python train.py --model="image super-resolution model" --dataset="scattered letters and digits in many colours" --train_examples=48750 --image_size=32 --crop_scale_min=1 --horizontal_flip=false --translate=0.06 --color_jitter=0.1 --task="super_resolution" --loss="mse" --scale=2 --arch="unet" --norm="batchnorm" --activation="elu" --channel_attention="eca" --widths=[96, 96, 192] --blocks_per_level=3 --block="basic" --attention=false --upsampling="nearest_conv" --init="trunc_normal_002" --residual_init="zero_last" --optimizer="soap" --beta2=0.95 --lr=0.0029 --beta1=0.95 --shampoo_beta=0.95 --eps=1e-08 --precondition_frequency=50 --max_precond_dim=1024 --merge_dims=false --one_sided=false --adamw_lr_other_params=0.0011 --grad_clip=1.0 --cautious_weight_decay=true --steps=6700 --batch_size=128 --epochs=17.6 --lr_schedule="linear" --final_lr_fraction=0.05 --warmup_steps=200 --weight_decay=0.0 --adamw_weight_decay_other_params=0.05
Rows from block 6, named by matrix and row number. Rows with one number belong to one channel. Each number is 128 + 32 x the weight over its row's rms, rounded and kept within 0 to 255. All counts start at 0. After the name is the row's rms in percent of the matrix's.
# convs0: first 3x3 conv (model.mid.0.convs.0.weight, 192x192x3x3), inputs 144-147, a 3x3 kernel for each
# convs1: second 3x3 conv (model.mid.0.convs.1.weight, 192x192x3x3, transposed), outputs 144-147, a 3x3 kernel for each
convs0.96 091 [139  82 105 135 131 134 140  83 107 123 161 105 134  89 119 109 112 128 148  89 152 142  89 132  88 131 150 166 119 148 121  82 154  74 157 175]
convs1.96 087 [175 146  83  98  72 117 151 128 132 125 113 122 143 206  88 153  90 143  95 178 168 127 137 113 111 132  89  61 121 151 126 225 157 125 142 106]
convs0.97 128 [125 147 125 129 143 189 125 118 112 148 109  90 143 102 154 135 106 190 124 111 124 127 110 107 153 191 107 159 149 169 133 157  98 128 123 122]
convs1.97 117 [144 131 146  87 143 151 175 132 130  71 178 156 124 144 145 148 185 126 139  86 161 160 166 157 108 100 183 153  76 143 176 106 128 113 144  86]
convs0.98 112 [100 106 167 130 123 112 113 133 124 110 172  90 154 143 137 116 165 118 143  77 144 118 119 130 134 176 173 111 139 123 115 106 139 126 171 141]
convs1.98 110 [126 140 201 117 113  96  80 134 161 130  92 165  86 112 107 151  78 134  68 120 124 151 116 172 108 170 137 111  99 149 101 160 165 117 140  88]
convs0.99 110 [170 170 116 169 107 130 155 178 117 173  89 114 133  89  66 147  85  87 158 150 141 161 118  69  89 195 126 141  57 146 113 101 150 126  92 109]
convs1.99 100 [ 92  97  99 152 147  99 118 136  70 156 177 152 189 175 133 135 118  73 168  33 199 180 131  95 101 115 113 173 195 142 108 147 161 124 184 132]
convs0.100 087 [113  84 121 151  81 133 116 103 112 157 182 178 140  85 146 126 170 139 136 180 103 147 103 133  46 125 149 150 135 136 132  77 158  98 132 120]
convs1.100 098 [117 133 154  83 136 106 106 150 135 143 144 177 119 168 150  79 107 106 123 130 154 149 163 132 132  82 126 117 120 114  93 126 110 131 113 146]
convs0.101 111 [119 146 156 149  80 101 175 113  68  81 140 139 110 114 130 134 115 142 141 122 163  76 130  95  67 137  92 167 189 104  90 146 117 125  97 123]
convs1.101 105 [164 135  76 174 151  66  83 120  89 109 183 144 143 145 118 146 183 143 172 103 202 129 140 154  79 171 123 146 148 110 117  97 139 106 125 105]
convs0.102 104 [127 132  96 115 103 162 134  94  85 185 147 102 121 164 179 139 170 119 152 142 142 116  64 165 145  79 174 144 171 126 154 159  97 128 115  97]
convs1.102 094 [163 121 100 125 152 155 163 140 138 121 112 125  41 159 143 181 140  71  64 154 122  85 195 139 138 137 171 111 112  93 125  63  67 140  95 107]
convs0.103 094 [127  82 120 114 129  62  98 111  93 139 108 144 132 117 115 109  79 107 120 134 110 198  45 148 141 161 143 135 132 156  93  79 152 119 116 186]
convs1.103 096 [123 151 147 145 105 152 128 169 113 124 131 135 161 173 112 124 116  66 135 103 136  87 140   0 159 133  96 111 131 116 129 147 184 126 148 146]
convs0.104 117 [181 102 145 138 108  75 115 105 141 104 159 117 135  42 147 143 131 130  99 204  61 122  91 140 116  98  68 145 148 158  94  92 176  81 104 102]
convs1.104 123 [122 149 155 189 150 138  92 145 100 158  99 132 103 198 157 133 106 143 218 120  92  98 170 172 169  38 179 149 107 155 102 136 159 123 143 145]
convs0.105 138 [115 107 113 156 107  88 130 145 144 143 112 151  85 153 130 135 106 165 176 128 181 145  77 118 102 109 205 143 179 158 116  85  80  98 152 183]
convs1.105 131 [117  97 130 140 134 111 126 121 146  97 156 101 147  99 147 114  92 112  83 144 154 136 173 112  65 183  71  75  83 158 138 166 123 162 121 129]
convs0.106 103 [155 133 121 164 131 147  96 141 120 133 120 110 129  74 154 138 132  87 132 184 127 159 114  79 164  90 120 142 130 142 142 165 166  97 117 169]
convs1.106 101 [162 121 131 112 133 109 161 150 109 193 116  89  83 168  94 145  64  88 113 222 139 184 140 100  96  94 129  89 148 167  90 108 141 149 152 142]
convs0.107 086 [114 136 113 151 142 133 147 126 116 118 148 131 156 124  69 128 106 107 116 123 127  85  82  70 143 156 162 142  99 118  91 133 165  60  73 124]
convs1.107 081 [166 127 128 155 155 140 176 117 142  95  95  98 177  86  44  87 100 187  75  52 105 110 167 158 114 112 101 167 165 176 136 114 146 148 150 124]
convs0.108 118 [121 125 110  77 139 134 143 111 119  89 168 128 134 182  78 107 152 127 130 171 163 110 149  93 163 177 114 142 167 116 112 155  96 169 157 114]
convs1.108 110 [136 165 115  99 142 153 156 136 140 102 112 131 170  75  83 144 104 162 150  62 122 202 115 157 118 101 137 176 131  87 195 131 105 153 111 152]
convs0.109 101 [168 138 121  81 119 173 156 141 120 136 126 122 132  62 101 105 105 204 102 148 108 151 155 156 115 146 190 112 114 153 107 134 162 101 151 117]
convs1.109 093 [118  93 118 112 144 166 118  81 114 115 123 154 156 175 151 124 170 161 128 141 130 108 141 126 125  76 133 144 131 151  79 125 156 115 138 142]
convs0.110 089 [105 170 131 228 146  84 147 172  80 167 133  97 136 132  97 106 124 143 194  90 121 139  61 142 104 114 102 137 131 177 102  82 121  82  59 134]
convs1.110 098 [148 106 154 139 115  52 132 140 188 113 158 115 144 148  85 142 142 112 138 187 150 103 133 109 116 125 103 102 162 171 148 168 134 110 125  65]
convs0.111 096 [143 177 109 120 118 130 147 175 154 205 161  99 123 144 107 179 166 102 115 108 126 140  71  98 151  51 172 113 142 122 141 172 127 158 121 127]
convs1.111 093 [104 122 118  14 108 150 167 103 114 110 102  88  93 154 113 126  66  70  40 140 103 166 143  72 148 100  80 151 107  94 140  87 104 154 102  96]
convs0.112 096 [ 41 124 152 126 120 157 166 142  99  88 118 160 119  87 133 125 108 136 128 169 127  82 203 181 131  87  67 110 155 160  87 149 126  89  30 163]
convs1.112 094 [103 118 147 133 117 121 107 144 194 115  89  88 143 146 123  65 165 104 191 153 142  65  70 187 131 109 134  39 170 154  96  91 129  59  58 126]
convs0.113 067 [117 131 185  70 103 143 138  85 100 119  94 144 115 138 108  90 128 125 112 119 114 147 142 142 118 151 112 162 202 118 107 160 130 161 108  97]
convs1.113 079 [162 107  99 121 114 159 103 127  89 129 101 151 108 136 154  83 138  78 120  90 119  78 146  97 144 127 134 136  90  84 101  77 125 137  67  73]
convs0.114 116 [124 180  88 157 167 139 180  66 114  65 110 126 170 129  86 169 119 127 101 166 143  97 146 110 156 140 141 116 113 162 130 146 149 122 159 143]
convs1.114 109 [104 165 106 135 138 133 168 104 171 110 162 107 190 134  96 165  98 122 101 126 149 127 101 131 147  33 131 115  64  76  72 104 150  90 160 149]
convs0.115 108 [123 138 188 139 125  87 132 151 115 115 114  82 121  77 112 130 113 147 157 158 159 131 129 133 141 179  84 121 143 133  83  70 121 139 150 141]
convs1.115 104 [130 118 128 130 142 142  73 148 119 151 129 127 123 190  80 172 116  82 183 121 133 134 106 118  87  96 127 114 157 136 126 222 161 127 158 144]
convs0.116 100 [ 82 130 142 134 159 185  65 148 137 107  69 110 213 114 165 122 120 106 102 153 115 133 126 149 156 190 125  57  99 136 134 142  82 149 121 111]
convs1.116 098 [137 126 176 113 152 118 150 114 144 168 108 100 127 162  88 129 160 125 123  61 147 142  84 134 159 140 152 135 148 107 194 135 117 167 135 154]
convs0.117 140 [149 168 148 140 151 139 114 131 157 148 150 107 141 153 171 115 151 155 150  79  90 106 115 124 114 103 126 169 137 146  93  80 127 120 182 118]
convs1.117 141 [120 122 146 121  53 141  86 116  94 149 141 147 136 140 178 148 143 166 121 131 158 124 149 157 156 131  72 134  92 143 129  95 137 110 150  48]
convs0.118 101 [109 131 189 111 171  92 159  88 141 112  82 127 144 140 105 161 147 120 129 162 142 123 141 140 125 113 140 132 134 157 115 160 145 167 128 121]
convs1.118 106 [127 184  83 132  64 127 154 152 172 129 119 108 181 136  93 130 150 140 145 146 118 145 149 146 143 117  58 118 109 121 106  81 154 116 145 119]
convs0.119 099 [103 101 135 158 107 144 121 161 138 136 137 173 112 119 141  83  87 142 147 170 108 179 134 113 114  99 157 125 168 198 131  58  90 118 117 145]
convs1.119 103 [156 117 129 155 129 146 160 175 105 106 136 161 118 181 133 107 121 107 104 131 100 157 143 119 119  79 115 133 129 122 139 178 107  30 125 176]
convs0.120 085 [ 99  85  50 122 123 115 175 107 153 163 165 117 156 110  99 106 120 104 151 149 187 152 183 121 105 156 183 149 190 196 141 123 168 132 111 130]
convs1.120 086 [104 125  99 150 118 162 171 134 133 149 150 174 191 163 108 140  51 102 120 122 146 141  97  86  92 124 168 116 173 121 131 159 153 108 147  97]
convs0.121 102 [156 138 108 126  87  72 112 113  41 112 177 100 116 174 166 107 175 165 127  70 110 132  98 157 163  51 201 135 173 196 141 108 162 116  88 144]
convs1.121 108 [149 124 130 122 143 149 127 141 136 161 159 159 127 144 134 135  87 132  91 210 138 125 101 163 160 143  78 106 167 116 127 165  82  86 104 103]
convs0.122 098 [105 121  71 123 179 120 106  94 113  89 130 162 161 122 114 176 161 121 149 113 138 113  80 168 129 157 107 123  80 200 134  93  88 113 148 175]
convs1.122 093 [136 140 158 108  67 119 138 146 221 125 128 106 152 149 110 145 150 155 142 115  99  84 199 151 130 125 135  99  79 102 167 127 121 119 159 120]
convs0.123 087 [203 116 157 120 109  93 172  76 114 131 152 115  82 126 104  70 113 107 138 132  89  98 105  82 135  98 126 153 166 163 165 129 155 111 152 111]
convs1.123 093 [ 93 159 116 111 107 145  94 142  67 144 144 180 138 143 162 130 118 159 111 183 120 102 194 161 164 119 101 106  97 170 104 147  49  98 141 130]
convs0.124 119 [133 122 161 194  74 157 124 175 135 108 142 155 140  84 168 120 100  89 145 124  80 125 169 121 142 209 114  53 133  68 124 144 202 151  96  85]
convs1.124 118 [151  71 118 139 135  61 110 132 128 146 149 103 119 144 181 114 151 125 138  73 140 181  96  92 186 153 173 179 135  49  76 168 130 117 127 146]
convs0.125 120 [162 172 150 111  76 174 103 178 118 114 128 141 120 139  96 112 139 129 150 110 112  74 209 123 145 125 122 144 188 161 161  99 107 137 168 135]
convs1.125 113 [139  79 160 116 186 102 129 113 142 154  57 113 153  92 125  98 185 100 143 138  77 142  43 167 115 145 121 129  99  97 170 124  99 144 102 122]
convs0.126 101 [164 145  80 149 104 112  80 165  85 152 171  70  94 139 111 101 164 117 134 126  62 153  55  89 142 154  94  94 164 129  82  85 113 158  63 125]
convs1.126 105 [136 110 155 110 130 114 162 131 127 126  82 140 118 130 158 154 126 138 126  86  92 127 197 101 181  77  77 169 196  99 160 164 182 171 101 191]
convs0.127 099 [118  78 127 101 158  97 142 153 138 123 118  65  81  89  54  78 181 173 115 211 118 188 143 161 110  72 105 150 212 176 121  62  91 101 137 166]
convs1.127 104 [149 132 124 162 110 162 109 162 180  98  71 165 153 127 169 106 109 126 162 138 137  78 152 125 130 118 167 113 159 186 183 154 127 124  96 154]
convs0.128 073 [ 68 137 102 104 160 173 134  94 152 132 143 110 130  94  73 101 114 147 105 137 122 139 139  67 160  93 145 164 177 138 123  91 141 175  70 183]
convs1.128 074 [144 153 112 100 153 134 124 117 192 116 163 112 144 122  97 102  66 116 110 174  90 194 122  94 152 167 181 106 148  82  96 148 122 107  65  82]
convs0.129 105 [142 116 170 163  83 114 113 156 140 115  88 171 133  93  96 116 152 133 133 109 229 138 133  78 164  73 114 124 113 140  79  37 135 130 181 158]
convs1.129 102 [108 113 135 147 168  99 116 120 145 114 117 127 181 117 169  96 190 183 136 227 103 147 117 106   0 196 174  92  63 162 139 228 158 110 134 163]
convs0.130 113 [129 103 146 133 112  87 159 104 129 134 106  97 112 115 105  81  91 178 179 182 104 107 181 134 159 135 120 133 136 167 183 119 146 161  97 106]
convs1.130 114 [ 90 123  98 120 137 135 123 177 109  97 120 128 136 142 172 153 138 141  97 183 138 108 139 145 131 121 106 139 134 120  90 128  95  80 117 131]
convs0.131 110 [160 144 150 136 130 157 105 124 118 135 129 117 123 145 116  68  98 134 182  99 133 153 131  72 139 161  95  83  88 158 152  95 102 171 132 104]
convs1.131 111 [130 101 154 142 155 117 102 140  69 156 143 147 141  76 125 137 148 129 177  82 136 184 158 132 123 171  86 143 139  89 137 103  28 136 119 138]
convs0.132 107 [118 174 126 172 141 182  97 188 111 134 175 107 154 134 131 189 118 137  99 148 123 107 157 118 174  59 152 120 134  68 136 171 145 177 124 117]
convs1.132 099 [144 125 149  62 149  95 142 148 132 126 197  64 138  91  96 161 130 147 123 220  93 115  83 158 114 113 160 133 155 104 136 129 123 138 103 110]
convs0.133 122 [130 132 134 125  85 133 116 105 108 112 124 180 134 123 111  69 144 129  98 128 151 138  79 158 117  85 121 150 143  57 160 123 157 132 162 130]
convs1.133 122 [ 94 121 168 118 151 145 157 178 180 145 104 156 146 124 109 141  73 133 145 142 114  76 143  92  85 108 166 105  83 127  95 145 116 209 130 117]
convs0.134 083 [145 133  66 104 123 122 152 134 116  97  81 176 115 157  91 139 189 132 106 129 112 105 102 127  82 130 115 139  96 160 136 147  81 105 144 148]
convs1.134 078 [143 134  74 156 102 131 156 118 113 115  59 128 149 152 117 139 183 135 158  63 115  96 171 195 117  82  99 145 191 204 160 141 129 139 169 135]
convs0.135 089 [ 84 109 122  87  97 105 161 140 137 100 108 104 162 124 129  87 115  95 113 100 125 159 139 117  79 162 124 166 186 111 170 180 142 106 120  82]
convs1.135 087 [163 108 129 119 171 138 134 118 120 163 121 129 145 135  94 152 155 133 114  99 194 104  98 148 105 106 147 152 119 162 129 155 135 125 115 133]